From a checkpoint of a small image classifier.
Model: norm layernorm, activation squared_relu, patch size [4, 4], depths [4, 4, 4].
Training: muon at rate 0.0028, 8200 steps, batches of 256, held-out accuracy 99%.
Rows from block 9, named by matrix and row number. Rows with one number belong to one neuron. Each number is 500 + 40 x the weight over its row's rms, rounded and kept within 0 to 999. All counts start at 0. Numbers have three digits each. After the name is the row's rms in percent of the matrix's.
# fc1: MLP up (model.blocks.9.mlp.fc1.weight, 1536x384), inputs 256-383
# fc2: MLP down (model.blocks.9.mlp.fc2.weight, 384x1536, transposed), outputs 256-383
fc1.1453 042:514488504531522471510543411528503537565517508450548518503548546494485449422536477498456553518444499516507444477533447545522447445447450441488485569510514492542487478501563541503487514480523508526439457443466440511533503553369416461446524498458543482537516464537529498522524491517500467463556436457504506517541461445558535520596499511473500468493510552510518448530463545468411593421471
fc1.1454 162:427491511465496554528490505539462523484471487484474490444502470513422532513491506501555522529563478447481391473630582482419474437475517518462618548493536576457440470466426510532500480515525515477499447531437497479533502490551544530480555551504527476518501493463473451458475545467462557503482441457494532452524472513552521502477512472512443479474525487464506529458482565479453562522583
fc1.1455 131:453489549471534490499529445521458499453470441476396548505500530522420479544526435416509524492572485492492521452529507540570501559444482515508493576510526492419455486479534527492427484499468496533529452406510474488526493518525518493477533533554511494471508478478506480497469452557498516543537553529606466508586498457466468515536493488424411490441429514474482520487431507406530485606504
fc1.1456 042:544505483454468472464475518498542513471529402534497486486523453522545552509520520525484473478473530437538504453468471501531528467546457520482503462497485467500479444584522576516520557440460516561525451514505488552537401565521477467475462416533498456496556482538512509465495577466514528515469498547566467467479475501429443500429512479485514530434514436476483519479495496538523487510551
fc1.1457 041:506500517508447451435505523473519455455503460514444480514566491528501517517502535459520494447432486497485544464514478495467568557510500571483521533452481514563530486510496453461518486468505474565517414578413460526504518613573384502442468529492511502447503455506534553476438501515511493517507484547457577479469505483483532452500580513530522494483587447473477522489558551533575447533539
fc1.1458 043:520542502483537513495544473462456432512529540545537483536522513528511461532451483463550519443516466467496469525413564518526480503506469477522467467438502526507552484516534498548525568493485482556481460502426510537510568481488538463551433531500532464446520524415528484480436476565456499594485510487539517498522499481524510595469499555460509544487525456485540491519475399492504470442524
fc1.1459 132:482501424563484533481522509501470534520508512464553435528522508461441488437487510518620603458530447494469447482446548474478486511470535488502431524494433517574465548492458484545499465524547502583565462498542464537442503484476470495471576502485512515498587464448531507514551494524520504461509470464534420594534493531512496508523445468529471494455539526492532508481460549563532521471518
fc1.1460 046:533487525596502558428513534485464486568476469557507599444495423562526506565453544510464472486491562475446553479480480482478484528461485570479499482543530494500527494543568474498543491385492526593435497525517496480578547488488458475548540460523483446570541448498540490469481474541505461457573482494507560470524529441570471543542527443426526479496501542516508539508456469424422488534472
fc1.1461 079:485580583547509482426567543463460477544508520484559572500523444483468486533479484521488521453523490462435482576528533544484463502551535569518505550450515555533455534488484500497456443603468447527534498537525487479447453530477551468505504467472452479532503493545375509498561552421505499531490432503477581525497468465518495485500488503520488590537498551535478474524555415520462415513463
fc1.1462 152:477530440499543658558537580494449482494528467492530494554462494514498503485506472461494488463524505535471536540425512520500467465537538538516490434499465472531592487450530509498474590539534521427550483554523451519471487447465522475487396523510483526545493517478510383565541561524521534476523489529400467541475504520479495482476431463514543454521458589430448478495498507475519477525447
fc1.1463 053:581504570448567510517524486506462485481495460556454535489490460516503530368569535544462542549521475455500484503572464511549420568477450549516448551517489535527444522439525494435535471487510531485465506474491505494501479502511486478420487508477542562531500444456447541487482475501498496509542537460590463488490484531509530518552537392472538453496549520507494437516527518549502505509527
fc1.1464 129:535504533533476485552490484517523568485552497469445462478478567562429546492520494530530482533493462443474419536517528540528512464495466499549531445483556518523499497493479472525482499536431476525456530419533515511449552558447502506548573509571578450522409510509491482527523557570469497406466511518470528449470503505567439479451544467493527562536435515563471570505489490408500503538497
fc1.1465 071:499443544466523546489488489521546485471505509474534494551548444557423538588474439449516441537528481523498462547531460501520538543521505450442490532590517504480518466518552513565531493516558503499498460434514522511486546476592477510501549403490455440509528512516482466402433530521562545458464459464535521505503522428477594434465549515491524511516479467513548580521465453506485509516461
fc1.1466 145:454415470439464441562518453543511485495484519499462483530470521568500500499463470540461479468459447539477483533516466491541542531516458510551543575608454462394471464515544578538507476460474484435556515508455471567495466444516535536545466512569511573505515446544537515479488527527539495493591481508599510474541514456508552461472456509529533491492510526449454477445449463468455486525503
fc1.1467 051:452508501602536447456515504478492502392526487539508516480436511515492531513499480535510461517519503400508499472562398556480460474481455414530512455530517495490480505413459520504527440466448505504570491455532479520526497537481520563458471516560444517524451548609486504500577524606508510486554434478546458552510498516536475520504473378434493540499462397557494560474481534472513445513465
fc1.1468 147:419462529510549481484502422488498469520538482483541502501547436468493464405506504490493537481478515525544520579433500524527525415526455533512407481491453484406519496464518512519504541528489474543545477603547496505548485444561500542534486555527508478473490496513503525506493538433514486481536513453426504489497560507512581487494494497500417579485464527454546456497477557511569510497493
fc1.1469 131:466546439507491452507491473563510557455513477458507468511492445504487485498544489530526546430469497453464480420525507503486548514480489501525523446493510569494437528459492539543450436484518545490607505434481463514461507530532477500558477478548507544491584533544454529485595492510545453439479558487465519522439467500557512511509511508529501552530504513501424498555512581438511545438468
fc1.1470 044:473514603469544501461485468601488562568518521420447524578494484419497488531519496484508495516529483475474575464462429455589512533600489588497475470498491493541497488563518544491518455463516573486485507495429569538511483408532533527479489467475472511514420538480531450578492460488532498478499489476513494504568470504472451507496463524496499554522436517516487501486499515500483512449510
fc1.1471 082:468464556445529492502506504474492475510411486457466498531540524511505537488552547496484514534435516510484431556435515437520493489547508505544475477557543555562420461485537476506551498544566503463499557484481520443538486484498464517503479512482515502518544553489548536528462504545504549493546476495464502416451586463451439502491569546517444535482549585464495506530485437550542547465481
fc1.1472 042:578430525546530582466470462453517573543558572570572477538500523540569538508502519549540528526456532537516533515561541555489520524547524452486516512436463515476460531545507460493479498484526460488505467531463460461465532519548537374427522496490427592520479513471438452538531537473441458508540507519569524522569456469478468415469473493447458486488465568501489427517523508497447532490468
fc1.1473 047:478495455453464452517541466539513512507497481484529484407500557603429525505527481519515498451533574523501483486526506490463565512507456484447492512518506522512471529579448514476548475517482579514490580438506528470463499430448519467517548387499513538507421533535471477576473501523547544460490469500580455546557459521495514455491501529493480477551518541470513488421510601430457438513525
fc1.1474 074:450497459554562485502616448451523441533535417448466480510502461517505496473520505524488498510482485532497498530518491521619516437514467462442525505533498536542503532454471477533535505457520466479455476494526531540503441496543528461533455445522540533480488486504477519510518496468521573456483501479536520474540490556452496459481392568539531547507546441437473486440581497448496468538458
fc1.1475 082:612495523506497544585538454461463468476493542503555490451482518398545556471468502497560500450486488494504546452433504464511577500422528546527556470510596429508556513532455545524513480484452553476476524487501415533516490549564481526421460501512496486566460505544509549559488482561474519459509534494472492484522511536455485462538552483486549495494484498660494447509458549448522502442569
fc1.1476 189:423531489427425525538466499529559486540534525472473475465473521529498480565509512501456437525477599421531525509551503507516514490502527490501518501445423565503496525454523463450427478493489533601526397501551449502488516550561420506541530486536476574551537523458480504498510524401547472508606502480481529497484420493488493470473488515407451533503508510441489453499516490522510485448495
fc1.1477 041:474478550541510451488487498572460510526480466471572517498467477425550550481509482546492523524543544462593450493490468534410428465460465482494484583482468493565542488493478404516450524462500435491519484501509542480579497465506563514500520467522525444527577534496472484510548524486469474475570549531485466509469510564560482445506511492501525373511524482503486496542496519534526537442431
fc1.1478 177:593461498488553535492454544481486441533550526580488472520516513527491534489434518530476493452548491516525487533508434528505489495558487564462490518519532536582444475526505505528502536546392512511566433507506460500504543509502474516502483456501495483533496536519489604512474537514476428520464471480446503478454454554526508494490452374528503498448494508479451496472492507476512503531470
fc1.1479 044:547553563486511465478495552470473502381468477486512475484475455443490486509513485493453570500499521472508531518483513519405575445519469546441466483574537509481613493510539492513470503516522544477453404538472475531424552513441500520429530492542578518560472482494448537500490534520551483520506460452506484530620597496507647476513463474495493451488596473516514407497490462477482464501525
fc1.1480 044:407467497520512494447429472513528482517528472492547513542516499563454474508484461460478446491496530526526474482442447462467543545502429518489503505562395466497462508473537555479512560536497474524536428427563491422535555539517504449515483470448524457432530547507540554511438504438523410456430469522546469495489491553492501474472526597431452519486482483480494500487509483531496487527392
fc1.1481 090:428492456528535411513461498485495467542506464563486496473493495566494476474509503476473485460492536531547524543497499500531470582524497454527537555434481455564546501530471444520465459561424568531463480487491498492502511503532561514505448520527495484511540496521499462548437518501536518513512539508509497497481526538520487548534476543494476455465418613501542514568454461604487580495423
fc1.1482 041:464538491534541490517533456475520474457512477457568463528450561519489534468416544476487524548465523524507396461462497505435489545570459498529508482543533505458514467447533571531537546528484493471473505516485482494516514524552462557483432494500514503532476424564429483485461467559551529525571474489462482467541502515487458541521476503535438500503525547449534503508508452509550530484466
fc1.1483 072:507499501506475599518516524491525551524487453577538521468515517451465507525531466552468519471520497531422514490502536551502574458499508537484458574504536492430547528433536481484456477524579542495488461433543459486540528495453517476549477531558491500429445541548535563511511434519524522466501450519559425531514518483483580482516456477510463512442544440448516514554512471492514531484479
fc1.1484 057:495486469486474489504509464572512469430483482543465464552499490488495504520475549505510526400575472462493477504459491463552504489466413520450486497493490455441491462447504472517484508522532474581425456430650515524472452467468412520501527561524527446449450546550489497468511519477525512454542488396520458560551496474503507488515423427544534470530511533467478523449434519535490476490479
fc1.1485 045:496519546518453476462528426507560515462541536496492489515492454470514512543529521463532468547577505510533546485593490549546526510503459447472440451485507415493476540543525504520399499531454499503531483437412468516447493436477560517510457471424415527480495512506447485500431531507550512539548566467495468475501510506486487590467525529523502550556489534475479447507501493525462601494497
fc1.1486 099:489476533462413529565495473479449528474446562512512503454485489506484538564472506530489477427487466373458506489477483471467537541520598478397525443535465561474546451563466491567477581510520540491435518593529507554530516506495493481502506499480498559512429505483490496452536518440493500450477445477584474489494510492500522481410457520469484498487567548505527528501482452415441519507558
fc1.1487 050:442511449490476519583419521492476512492466486467509458481519550515456439447470498515480525538435527521550447544483479421554446432528520587543505529524490509494525482492517533450431443429485520443491537501460504495510419419507525532558464537509526507504540512452497464499510481506501497476564530511515544511574465504556500513544496497562511585436443470439432495499537464455545512513469
fc1.1488 174:531511474470524541529519413396510501429552497590617538428502506503512484519423446540472494486533453511508472564552485409511520573526489492506540427493508522487433537524503537460580498450475484480516465507453549501487515534478506473462566488499456512509459520476476530429499439481485505452509521456530503530463491483586530514462553495592487395540530463463512502507472600516533557448530
fc1.1489 152:428438392462535481512507510460520484476501528512574488466473467472467467529458455527509502491436484417561530502415481465511482433405444496559456561513547471570497518522499498490577424431574450512514538541488553444549443450521446531467485464478475460567552586509542450509492449512472452490543520501499487502497499477528461507453460513490492434494503513515566491491562456532485519425517
fc1.1490 053:470560433488544425539506516466537509493489525537540461548517437487517531519484526557492479415534512472509450483539471486506481455448494478501486527441519472515495521542510557543497460531532517544554590512437525399438537484496609540544447593493515505418438500505467529525438515496433447525506478467515478532456478480499418555483511472538486504546496493501495458496525485509488419489474
fc1.1491 046:550566446557513494504522606474529430531629564496536546482472437527576513439485511545463475523518424487434510522549528469477470483472505426484480483465511477577506517528470521513474568533449448388454494490453505461498566511459477464540500538531451512484527456496461490454454533475477536499524453513494481476535472521567516513540563559481540563556559449559513487549556509483501469509443
fc1.1492 058:473422563545498481535508470425441461513577563478509443516472492432558465509515500493492527548452484563465484488474466535509488574510504483550438479500527557531505448541486475476537462446477427478493436506496486512437426475474417493517518452521523457515493494615457524541514523522531486501521467511506536452573482515526545571413478483517544500573499524475523492468514612616449540493510
fc1.1493 061:409495483528559471448532525455518466522537482540528441442530469507499465415475481445470525509523439488469521465495428487536561536475506548431473513458477456498444515433548597502435526481506575554491462530454511513487511449476480477410539523474481575593556483467500490444488474493511506466485498390489496469515505567589463504508518477431533468498483443500494521562441510499512577475515
fc1.1494 044:517525464501523509525443489495505488510372527464508519452518535545536479500458503545490561494505502457495427588466483453509484506443566510433528482557512515516543524453482528472510510551502484481439485513541487554434573405495457445472435539450492487458444452502483483529540500522505455517430498537506519464501505493459510474504475421412505491484501565456573500540516536493539484446500
fc1.1495 045:547516528436523531519468536448522463485480488453444407562487461493448487508522470439466557523519438443579520507515512461480528486501506533488503434533553508546594493463481572439501592443471505475517526464470378493486495548519466543489466441539523514526510520480534531518437425441508462460481551466518553429444457499562526474595477476563490501510537559468491532576475447499503406449495
fc1.1496 095:483390521519462514566589495545538529531502458533507425546478462450476454495514532481504478469524506521489463503501525560476484559443505491511513544563470443496485511481474411495448472504521524570480555552470504574545461506460523475509452496515497554489479498485479448554487521493444505498561487520529555532481492519530530519529459529505566467436519461564589527479516518525528486476441
fc1.1497 151:492514453592427498473485573446508521487455564505488542428589473502472419513559494564530529475516556534523527560540482466435483461475503432491490552542520537566461476458421516555481520518473501513437480498452435461535482386459562479442488506507557489531520487551573524558457475517458465571486465542462471451562539493424565525507417482534498569490450544447488534442514470494529439582484
fc1.1498 176:484604541475542528498551498527449452480479483480476516589470465503413488470477464454485516466525509474435413585427493485485485524513491501444509463582512559553538515471468415559473458447503494510510527483457515513462498510520496588504530482494494469497569486477564542513424530504419497377567484517482582494530469457410499549514496502520609575442506498446518547472493487543541564523469
fc1.1499 190:525494430436424489481568467504528508489577583458478490442486582485554530475518528482524517597459491480517562485440523598471529475500455506445467520536529585566467529503512481493580441490488513522552621578478479488532489496547507538489430511432556442488420493510510483471567519519509490561444521491481484494623521452445520561535502499502553525531507521444609394448506517488433520482575
fc1.1500 117:506482494452525537532437490477508512514452561435583527555540467490527545528466515454474468587445542462481520556505499489466506489518483508512611461528457544491507508514549483514525451492558536468480519539502507507537537529568444580444485440450562469568513422512539528585464486503489541447494499548480490461459557461547533548527479469476548500543467534504516451468460580494511482461548
fc1.1501 166:467532546584528525479492447433462587402487511543490482519443459365471500529445464443567470544507467448542496534473566519501455524522463484476566609478481506480508481535478500473455488516496507557487548510499569463434528484526572450440478471503521534462522480499496477467511481492465496468503535492516522497452500490488506531470513509504501528555507544534511497553503472544422461526556
fc1.1502 049:474520485556481507520544432511514523492523557442499499483470519441546483469492563472511501524454487503508458508458506512494471495415485461491430534401510423528519483469567496528446479501480478534548501463480507475496559515475487478506543526471495546486581485459449461519507524478522477624540523465536462510471486529597490498528525487507486481446489480483545545576564490463458490457510
fc1.1503 050:505508577506448466456522579529489529547504580564551486485476456466517466469454468518525471515491512550496429565565549554491554435502517432479487430541471472454522526517433490489502435498448580526522509553477550481539531405549539527504457505531539538547549576517422457522525486538503463504497545403523419507487505458545504463513475527458533591493540454486455549518524490509540512543518
fc1.1504 050:515476519494485478484464471527463562464484490515437510476515526438494539471538515465569540437432458509492474489451532463498542523472488472550522440479483505478544552467459429517476467528541441432510521478487568493512439482566487576452530516502518406480458531534463556491528566518492429412502579491548538454538512508594484477456507457415449539501492529483487530489549437461472560503532
fc2.1453 019:474562490482434512501501456576516580486498559475478491505552531476485503529480482540523484508455506535496481527522506584470522518412481465471369492476506453478502551443505556482514487460477428449496501481500445501460526523512523442527500521455509517435508550515470463512479479492494451499553538468517485498553501526498462574566444508453485481502545415530521540511491549532504471438493
fc2.1454 146:553505491471473498466508485441500539451599481466462521532491548497475472503466505546508483515465474543490492509443570408594517543471473503529491519429544553468503485467457480471504505554531483522498509501451512533498506517504488489504436545528502481482493492528533417523485459497440517392612547496491508475511528490504467492430561520490486500546504502533493476451516451475487499503394
fc2.1455 144:519519549523541509515462557582508585499574560517547525457527541478514486546514522501501455476536501561562468515461460457488493450540507481559491481473423481553479530523457555448570487553528537541524515471463584536478515449501481483478445493531531451578490536471476459489592575537565519512461446442509460443478481482489461470492487514522521526561515517479468482583446485509504377518525
fc2.1456 025:493497509496514503492516498516462497470445476512482572546484560509505502520560446460569518523533433462475505494512550482522509566457483491511467500416546526483498532540496490454494475465450544451505502481474517515420528447459511547533468532482481457465562390449520417492440453471401449484527409419515454482515397541599565509566551463563531497448496570532521458478523461515441462532469
fc2.1457 020:450408462556444599494531500485522505551474499494544518475528561531557473446547461511531555516558488516493452466433509496583569544488435497515478457498506519557495510453505491466517482490474508539538494515505600447494476489510444476527468490490476540552535506498503523512518529563434519511475497509584486492541456529437488553488424534521540450473450510469501498544500548516549447525488
fc2.1458 025:497537538532485531487555490594466489538512423463492549574523466543482475463462529422520415524449558475494545532415489489550427441482444420550470571426472517495507452541444480537519523518528521509543536558490530458431499536477489473582468545525482474445482509510524417428497519496490556482474455537537510539532539513564543523396559523473536463454521466474535467448513566475518491491491
fc2.1459 169:463501509513477445522488457514455531526592482548424588485488490475426526529470484529479480500475560505507532449514531453495443453459523422469570458446494494559470517501511482485485537473524485519556518528502522527519512488478573466486556472506518542541474525497509558521514443446482536521577536493494423458482439436554567502510533483536502498490471453443461423461507488538536526562536
fc2.1460 036:505480460469545551528506447472504455527515493458497504474504490518491458506484497491434515469485493479516485527566499502495452432492449474499493506463512535457441524450477520536479470450498490494516392530492535477458469503506577540431482534484469537496474515480537451549520475404439494533605448548549480502432512543534439531572484508571463501540511512463466501499525524581515448536477
fc2.1461 074:514574565507462545469491493431479471458492529552593583427602590454483500483428570522536541437568484524558519533522461558526425430518487581580524509516490571478445513489473540486475456486474444460504483577510482498494482487516464572535559543517478480528531535558405489503503517567447538483444447494443492457450493513456514457579535539486436508547477567526494474579465444493491511510450
fc2.1462 177:416485422519496536449518469512503479538574569572479544456514500459587465467501498565530481456474523501564474485443483513481431517503430514474448498465451512559516548525516578519488483470486452491489506554510507492499583539481458516471457488527495487451451411507546524456432441459484508495481450491501452475534519472529508497536561487483556506504480531506544539482488488520507477477481
fc2.1463 040:566382464487445583515520520524540465524536503519470458567514489523589463492486515472430496486470450559440494515542526423514514534576480489518489458468570444567525476517532525535534532489472520435510402491490508523454454474529500469511587458514446463524520522471468473559570495473468558523440440478534508513520569559502427498469488494479539544426542474540459586440503501541488471433518
fc2.1464 134:518477548538507494517478480436565517505490503451507521468544511451483500525460460513501492572476505552463572493496517488464470511471535613427480517506451488476433462481521505512504520429496492537495464465453503476597471489557423535470534534448510502499568523482572474552505502526506537444587533485515499497478497495494485511432455502503476481569485488512570514508519447447604527467456
fc2.1465 059:523465510549479507499523517554498419463464422495478585449540612469549490413506476521536520526489439472481517513481566554481463535490521502523523491479466440488545471537461467506479517483479508531463549478505503499424503534487507442506474553516598496582501479477490589531503473495457495511482530522525453484532490577494496482514487514534502583524475516516457547503486479596489506505532
fc2.1466 149:551566505529524596467533488503508511523545523521489541454476504462498523446451580563478480485540535498561552476579449504401507474542487467565505450502493530585527506491465458536524526473508549387474446459523478567468468508537534524485482457456508519518539499496482521510501484485499486495506487526505496431391471510500444512513494485440389499496509483465510450566436495517541460463462
fc2.1467 042:449520521522490492521537475502500550451437509537474492524465460456523515494500493509457457512459489500450538556541493515508471496503492534546462477574513481486536448479550433535450526494498469578559566448504555491519484481513506495520469432516440571433483457501533526518505486536534503489527432604451500560536499502531497507501428458490497516500462526466482490525506509576432487503424
fc2.1468 143:506516421461468455476468493485486473435493546455476443500450560491531490474576500544572511521566459522619417493464501546507444432491504441458512473571455534490501470541546501495519554468419513504511475529549511421566466478484488516482542553531506500548523522450525462539584520425495470398511535470497513452396502532480549493432510579560559500472587576545493539464433498462524569450495
fc2.1469 154:469502419524526458531589539521465455563530513544457459510506516547466525500546482515568448538615574360532520517453450487497511543541513505534539524522490486479517442447470501494480469495506467458538515541472515486497538462497593475419444455572495502455523509515514509499493434471581497477436506514561535426487596484554447504508485496508498483497463536496556505523515516519506442546475
fc2.1470 029:493432444540572516519515514477462500460549448530523542517485479502578476512507503492476523585520549542569428492488578538499518559531512456480471445469502433428501465490565418521579476485465456567528471467527495423502490490501519514533478498482485539425529427487560492530443466486557557543542522495486409473501516462581462503561492510520497517500469530475478531487529570477493474470533
fc2.1471 076:553523530536505540464503488486507554460570522604483487441484539483508524458512505595571521539498541553475447472507470506496480441479515479550507430466478496489503542534532503523492502519530489482504495507524618508462525449524483376361490481469493382484479478535492553470498455469525480560482511442534468553480507555564511566522502474547555546554463480562494453556501610460449516543470
fc2.1472 020:534525513448488450496582461507488576461498494462514446432533500512435525491471497486527535461534393531517541514566501512527435549458578482506516487541522484492590452499508517488564540476517511517501482485439454474530550488475497502484467519414432543531446450475440490491461443484555455576501511514575564457435540407448436394476479535529496555457550478505503448555476490450515461409500
fc2.1473 036:479489509507559525542561439502526552524489482516493432490487443439536503491513556570452498539499420503495474540488507573502435494551537540459478539498515570472483459469480455507575527521522495488508517536515506540505559485511491514496477454463583515540507455451500449511558534452494502514508498426542517545544502475524471465459513506584513481461504501507495526454449477460498480356531
fc2.1474 061:571404491446437580519497539478486545494552527509463507489483506538532514537540500438487488527500466449492495490451470529428485548476426482493516487572515457458478529452547494377488455506555480568511481497543478536528521474426581512439434527433473529523494523544442494507535500588495537449370435538498471521529497525543447514533555486544469498514539528501435465525502486506486464520531
fc2.1475 069:507505512561438536568535459537479487404492474493526492472439541588424401490562471494561549442531467555526501455505462484518511531516502529503523499509426519430485430576549522469523499494444542535549524546478456454503538555494523504530517435449488501566501458506443465466461532508540442481508433493472549532543552498481521518452470500444511476533509495508546488512493576456524541421404
fc2.1476 223:544525469546492519508566533500469541553450521394480505491547534494557526470510475427484409498501525477442493466587578506475477563518499546540413534423456548465493506471366461470514520523480515489486526483532476495447488550484494483515483510453478518508473429518474485498432514453507495488433505505454468562544448487555519518360473521495500402544571563503468432541549520441578543541525
fc2.1477 026:465525450493483439565469439458506471523510520526502511491455511541463503515558445514530528451470471459470497528510453491505479517506518530505475446492484473524451482493462509468502463485532466515488516504494475471524532571534501518403575432554511504527473486509530451510472570501541585465527467519459524485475518435438539436491526550480476609531495496576555542471523472513535500529510
fc2.1478 179:547489538474536444399517475556551550446446462494549528473539420536475505436491532569416520522484506506461491481412577459500512506455539506496470542478440376464540510592530560560497559457538504460513469528532533430500519462434496555492477515484485491545454496442463545507531430459509499562593484502531522545479453542460485428578508454581570535477369455473452471497561485508508552489550
fc2.1479 026:475444552532529495487529495471451452533500568471479473601539444502445527554505510453534484513482465447462492453420518474529524478497553485513459533498535530490511484520519445369493521517564471502410433531489457560508543486514464536521508529435520579502500574509455507526546525477533510482484555435483501443526491560526482518524474493516513478482408521543554530435495522506535510500514
fc2.1480 028:552512474474541511473546510496521490554481495469409502447545514466439514521506446512525486516474561463561493500486543517444522545433469505456464540475511529457486521509535566514471575549418527521464491544460495507444463478525443514518526514573498510496508547474451507483548436486532553501582569407438513475463494422531486522483482525493473496518570548443491413486467521484514469461524
fc2.1481 073:491517557538536436480519475494438460513481479551482511487507442467532520407536569463471464531501495503513552461517433436513464540450524479527454484485498419518517490479456475533571488478491503483527583429460437544496482515519518466572513511479490485508457494547601518512476568531427483522431534464462560473494456534542441506452450543556547576600470505440486509527548485538471547580480
fc2.1482 019:451487513516542480515437475433411525473436450547458457541479510570483429598483575516521520531487524522534490513471549492579562541490503524538493467589458523445486537489525474588530495468489440537548482491494474496542506509548487545557584482580541513422511481477568539507439498501572486544450450480588527488494535523537536517497481541437452477559506521444510486458520485522487541508478
fc2.1483 064:504394503499531486512419492564538484473540511545570515497438484472505508575484538507507493450525517516557496520514525520477474568450514509467461498505532488487475483551404584531499497483499513552536555530523461479525465509456533493466498460454515526542498491483454552487578505518483509510504551431407515517499453541490509494497444562531570492564509549461567514479610448473518547461526
fc2.1484 045:454480457493440531525507463449544485438465572454528532464455535547440479476465579545492485532510454496515544517524452536532489462556497440422475572488449521463518485509427456446499423520549541569531541501532468497473525473462505537514582486546572460571520519549454458488490518539465520467542502549518513512447544537540569453518504480554520443506515512458487461535533457508517478508506
fc2.1485 033:575596449548537588479550571488518473525481459522474528510496490484537514563491445511440488499457486562462455542472528410505497419526500513486530541444452505521454465460532482532494529509503483536494545482514481554501483468519432493534456548578482472432443517460542527505559460536450446485506459502606551465518441561489540504529513435536464509495507542532481498397435492493456452570467
fc2.1486 112:528514495422526502527439452459542528458416490493509503601518453501493447540535506532447535553519498540515435498578551442474540524523522462485523513500490597452449562570500538515538510491554505479523497461518534451466476513555514404441544558525447512546511550494582519438501562539449484477473559469561576457512539454483453441494534468519520446429512505438395556523479500427466480469526
fc2.1487 033:557613563444421504478464540478451571478454475529497487505574445510544493571538494406485513445556453492586423492524511499522516501479465508527558413406468553475454510457557484540534488522514432495475539569503547517551484423516450467515530564476525423504457501585459581493515475464535522584524554448437541538492468478429519519440509454492516478517489497500454487450528457506482470535504
fc2.1488 184:492480478484487492580507460457490455458482512472540525468550529520504497534482548489574495452604535514523512519499470441492423460513540496446503444555496453608494436450499485537531476436491532597536510490567571481528521531460453481489572552539567538518565507520451529539529530465509493490530484455432467473451566492480534466497453497510544561536540456518568544508466512498519470535540
fc2.1489 188:495438460474526494549549482498498515559526520587483456496434468474494501443500509567504511563485460519481514594545561535466512450553495540500508493477472489509519611481495429463479405483522509568507560565496527531469496508552540441468553522478615458500452452574463612515539505499487530539480480456485445494458560585479538477555532487526521545497501476469484428415545563544477493580474
fc2.1490 044:443499526533487530491484457436460477481513488490465492597504506543524431513440522508488518495494506491509379537562491517467500543553483465510540513505568496445368528478506503451509489459435528567530541576423469524471536597575508463559491419498559427516537510502470421503468548548475485564429519512481430439454540573469479523510506402526448523485440516565456466529498417526448515469518
fc2.1491 032:483527561450514496555484512471467536607528456537435546473481442456486424521540492480538497473427551565473466560536434508560496537462500495462552461499500513573518528452547447486492525485540480567509490505543485501471520431535484466484501461545521528521496527509498518541513469478475525499461514582562547486455518437509449437470423485467468537532473457454460424524442468447428497551514
fc2.1492 040:426479536585446437572513541493500495452499532460477575534547521511555484500491498519476479605427399552470481566464473499493506448493489571478495531542526461534432501533458487457456489532436501495460423551521534465514529511485507494443495453357429435559507492519528579494479533534477535505524397551532505455462429468526519530488541495455545496533526501536574443500597512512511490512434
fc2.1493 061:500488493541484473494542431497514552499490516461517476533533506540469427471540496569501592536518491482522510547497496492474487445542480450495513452453536514561452480491472530482478456582472510563476501501487535486485538564544590563469452433535532452528507464450466446511516530436535526479442454521503514518494487515503489426551526458443443450517514520482474448476504479514491449470573
fc2.1494 025:466451465437522495487513547588457522531471438535475541436571447541477416439459524517526556455492424424539501535516495456582512458563505506490545476455497453407553473518502437515507541472551522444507523499477433563568483478494538598472468454512463516495587436517448470514522564547552488496559444459444525529515481480524481524491440489480503516533473456571493526519492483593502467464504
fc2.1495 034:487530563507488512491508497492515525482628550541499524541449579467462468530499477433535538497484580423472465524530446507548539482602540529449492529493472523511524479485466408496510466548452518452502571466532527487535455495568565546562543458477550525488519503474561449508575542506491506453525468522549475426469440465545453492474560526543540482559446463551475545473470479502451476527498
fc2.1496 093:527444487489505439525453492466474482476441465556515535491549524495500563482547495518496485490477545563477466532472535533548533508503511563517500536431508470417597581495437557490451451522466503560515523492553466475466505511445543427532508485529528505452567486507548546465488523556473427530538529511492555520506456520459456458450530518531511485535518473485491535483640475447556481501560
fc2.1497 172:485508564503427480544578489486424468495536460527455476466513501536512530519572511477510522511542519488530503530581509516451439589546510514435536477465540515494495522469449419453556557540514478567456523522503511520539477514497574554504524517427538453533565502559539501565482499480557517415546439499468499522519527402493466479508499493473542542493444474584459535529503544441456506480542
fc2.1498 185:470516514555538530492511503428466534460440491435542579546493494447463441523452570494501422551525539481476466466407476505511549467496480523579433559549509491484598508527413510493487483494524491545480517487506441472481469548463472490602490525443498444484509450474472417487484530541480485484513505528486520489504515490550551543461580479491480526534469458499489540539530470486481456457515
fc2.1499 176:461487504439547441573524544463455452524368525522589428442485480513502495438462472520401467483527448499518560448493504477474514534455424536554473524542502565424464489551515572448460534498560504517465560529502505449505509498526522476492546537507496528470516439470490398452497584454524480460496454598508539467556497539577525483490524512467405535456521500530583478552539517568514414535556
fc2.1500 115:477436465519500444440521483437521460505454509526528485572525550571445442510523531478514525517555466569475533484550514585479416548527525511472480461462506471524510480467474493537536514473557567525507502534573500528425467518465464477394519480543527417469500517507523514493497506481525479518466436444500538483520458492531536496494459502434476517486561511483510539433440477496436544534452
fc2.1501 184:497514438513487521522423541495552420518530468545464455499468536476426484444507536509584463485443480500513543478497480457440528515424565501504575517497506574461556486516465517525497453414583493474516482533470537557501492518451480505498568532543491525514559432555486486415510479562556515554492550496506517556493522505484443497569464474517498479425495503530456487497504531545519466484549
fc2.1502 043:501416389461513506568511466598549457514490553416497465438461483476446509471539517566524498530443550516573447558496437502505455505495509498482506462468465517537475442530489627527531572519492484464533578609476476484543521513536549470547536496529515442572483489447461443509564502427497487551568484482509533479518531540564581522514506581497570485484523475487467491466491589569530499475472
fc2.1503 043:474530524457457510497546479493424539486525487554554487427514518421571547506547506495514528476517538554499552534455467510579436548566536435508508472544487398535501494457454525517476426479438526521508390470472550541418494530406426505534497503503533461475511550552530526535485439393487539369484495540528415501469494573490511503484535472507532520521547522588520513530436485492520459525517
fc2.1504 034:502565577482576574568468485469584544465544507488526496504493412482524480510485475621486493488530493451511516483548508488475485537509456462513505463536466482516498479596471495525509494496540491509451515489482520533529525559550476509545449482551558414534452442518485586523442497516562498508535515500539527500478584495427571486580413475530548520556460452564463539500459500487501517497490